python train.py --encoder_arch="regnet" --dataset="seven-segment displays showing three digits" --encoder_activation="relu" --encoder_widths=[48, 96, 192] --fusion="cross_attention" --fusion_encoder_activation="swiglu" --residual_init="none" --epochs=48.3
Rows from block 3 of the fusion encoder of a small model that answers yes/no questions on an image's attributes, named by matrix and row number. Rows with one number belong to one neuron. Each number is 500 + 25 x the weight over its row's rms, rounded and kept within 0 to 999. All counts start at 0. Numbers have three digits each. After the name is the row's rms in percent of the matrix's.
After each neuron's rows are labels from the 100 texts, of 14848, where the neuron reaches its largest size: "fires on" is the input token at the peak. Only what is clearly more common there than usual is listed. The data: seven-segment displays showing three digits.
# gate: MLP gate (fusion_encoder.blocks.3.mlp.gate.weight, 1280x320), inputs 128-191
# fc1: MLP up (fusion_encoder.blocks.3.mlp.fc1.weight, 1280x320), inputs 128-191
# fc2: MLP down (fusion_encoder.blocks.3.mlp.fc2.weight, 320x1280, transposed), outputs 128-191

gate.135 090:536488461518511500495524487481513488506515501516490506530505532522539475472453497510550504494520515531473520463488463519535475495466509461504488458471511488470480473512523537540499523486506513
fc1.135 094:494539457485528497466503548509513498503485508509489506506507529487499513470500538527489557526458506468470496506551503499523490483492546516544512479527493454512459478474563535486511543464466493
fc2.135 092:500488492491525528508541489563511479483481496488466496503502486490495494551481470509493510448527518509495483477508527527511475493489516478488536504500504481512485494490498495514488508487518503
fires on: "the digit 9"; "the digit 8"; "the digit 3"; "the digit 2"

gate.100 088:491523490498509495508511525458493493475479511519521497466477479505472489479504541449472531473482496511477499474509499489493543507540524535491452482490482463507470472505506514462459515516476523
fc1.100 090:517497502500468522495509471505503503526516562480492468501489473512509438512501514519475460457500454476502491563506513495514533470477540445514521509487510478487524457529493486507524466545517480
fc2.100 098:485556497512505459502505501475456514531468490500502487521504510437478482489564558494494508492522498458527532503509506490539513490485502545504515480519460471498521545523513496502504476539536483
fires on: "the digit 8"; "the digit 0"

gate.249 085:504505470474542501503506548491533485570515486457493488517475485528470472437548500482503531499501527517520455509478501529495468502466480494510517515529535508495503480494517497503484472518537504
fc1.249 094:496512516468470474514487490459541520481465417492464519524464530486491511488549489506490507493466498515507467482505452481533491504497487461483476487500487483494500503506493500493461522490511504
fc2.249 094:534559497506513480443526516568512502501535507475508496485505485503546467489524487497517504487493504534549470514484483497499532477516521428487493473502513541470481501490485460494517512532566508
fires on: "the digit 8"

gate.299 084:516486530495487485487473487490540518515522502513533499515494489531524521477495471514475491533512495508506465492491510514484529529545539497495496542463509498458503471497508493509469477444484506
fc1.299 094:505511467478502521492493525514470471445518476456510509478486497519526461488506499534516473529519523478467478507514530494489546518547518523518517488518513478521495535508505518470508492441488496
fc2.299 090:509469532528479466476477488489483469434527531471481513513513502513529474504472493472457527464545537536494519476470520495512493455496536522520522515489555532521463500495482518491493525502509504
fires on: "the digit 8"; "green glow"; "the digit 2"

gate.660 089:525456483431495476507513497522494488484516495549480481531483509475548545519458536505497541457486518535503537452496465477492475504482503539469517515505471483497485543470481525467493514515514512
fc1.660 096:437507526547487493506482512510505474470524525498494513474507478507475494487470509491486528437488483506499476515475506514519477513537464537497504504525531501491503512470502505487497458479513489
fc2.660 100:471500532491545489506528514540530482510488466504504488526474502504532507520497498514488518525511489496519492529516529489499493511528492559490508503575466488451509504524480471509487466530501448
fires on: "the digit 9"

gate.219 092:502527495501491462492511497490468477518511513470531509472530514519483502508541493518511498503487493534511480473509469499474530487528476510531547492487491478501547510530508436465470477526498491
fc1.219 090:493488511511497499485473495525531507547484475444509510499523515510516449493540479505469526508510505492523472517454519559452518485515516496482561484457484434491493505480503493459529517493535492
fc2.219 092:499489458516503499504491502530446521484496470511429528461488495523513514478474493505524487462479494507513468508491510503494512521473479518444545533514533525542521501526526511462532489502532497
fires on: "the digit 9"; "the digit 5"

gate.529 093:484550470478519496470506536462511527540494544509485500488488468478520512474512521450509527514505499472524581512513504530503511530492485482526548463512497483500505482468503531517485505481506474
fc1.529 095:464476448519512515532471481496501512539506504441524501499455474470500496479510499479537461488514495489479506510492489482524469515495485513496494482504496494514481496462498532497447530512488478
fc2.529 093:498532479511500498516530492483455503504522473518492498492523500533505464481468462534505498514513542458473537479508494559485498508487509507511465537494516536462449446498499532503482468500508511
fires on: "the digit 8"; "the digit 7"; "the digit 1"; "the digit 9"

gate.508 095:497485561505505460502480519483518500521500470487501490474499484509479512467503467478465543459519501518529489502512546511481491476505554531508472515526466480528536450524520518494472515480486497
fc1.508 094:505490510452518482484496473492521517514431472567465486516494536526495495508503518511505456458481474513491514478524528545488513538533494513543512483515462516530462479504513548524488540495526492
fc2.508 099:516506533513465505516506487493504516508514510476519529508518488487535495492472499465491472520476482486503523461482515532522553469472530448467537480533515489496455475525518516508511499490483517
fires on: "the digit 8"

gate.636 096:455506510498538506458537507525505466515496500509517518481576522521479485493463452542473492500539529511443468490498464481492497502501499508497527521475529478514515453521498539515457420483484503
fc1.636 102:491532518520436449506512475513490521559489503500461493512504471472514532525506496461483473515554492490521515460509522483485534506505516513505516513511494504517478513463489514523503491555529461
fc2.636 092:496511478524511497496475521507526487529562496459466464470562534452475504551537432524513480472537467537474529517477468452497490493508508455494491536528520504473488530441498489496477451515502459
fires on: "glare"

gate.210 097:550502487519484506502490529481492515511522505486528515475487466493476555516474563497507475498488506491467528523509491522493454515491520516549510474547501478507541509481517532462490532525483457
fc1.210 101:517469503532467489530540515515474463488493537537532521501467473514521497511470525476461481519509486508475497480513496527496525488505488478510449536487536472564511472495495488471495520536472479
fc2.210 093:490522504467530478465463487544514514514510523522565519527498469454528501528503485506487510480492501492505513541516451489515469519501510493466538513520520502455512501492523514526458513530522504
fires on: "the digit 8"; "decimal point"

gate.604 092:505481537478479485493497530484501497517515502498520525452514491506482540511467505478497529489499492511516527485521506471509504487482474480528495469460472518529462523524511490491508483501538512
fc1.604 096:488491517477520483502502503511497510501536479461499525476506535463505495492499512544459486515494534511469498511460473476494436516543510494527548499510503542503460500495547497539515498527469523
fc2.604 101:552491487545492485452508528520531508506507500522492504488485487494520525488506535510462490477519491518478464482474501491494535501471508525488517527506492518537476506451461475485492501492461491
fires on: "the digit 9"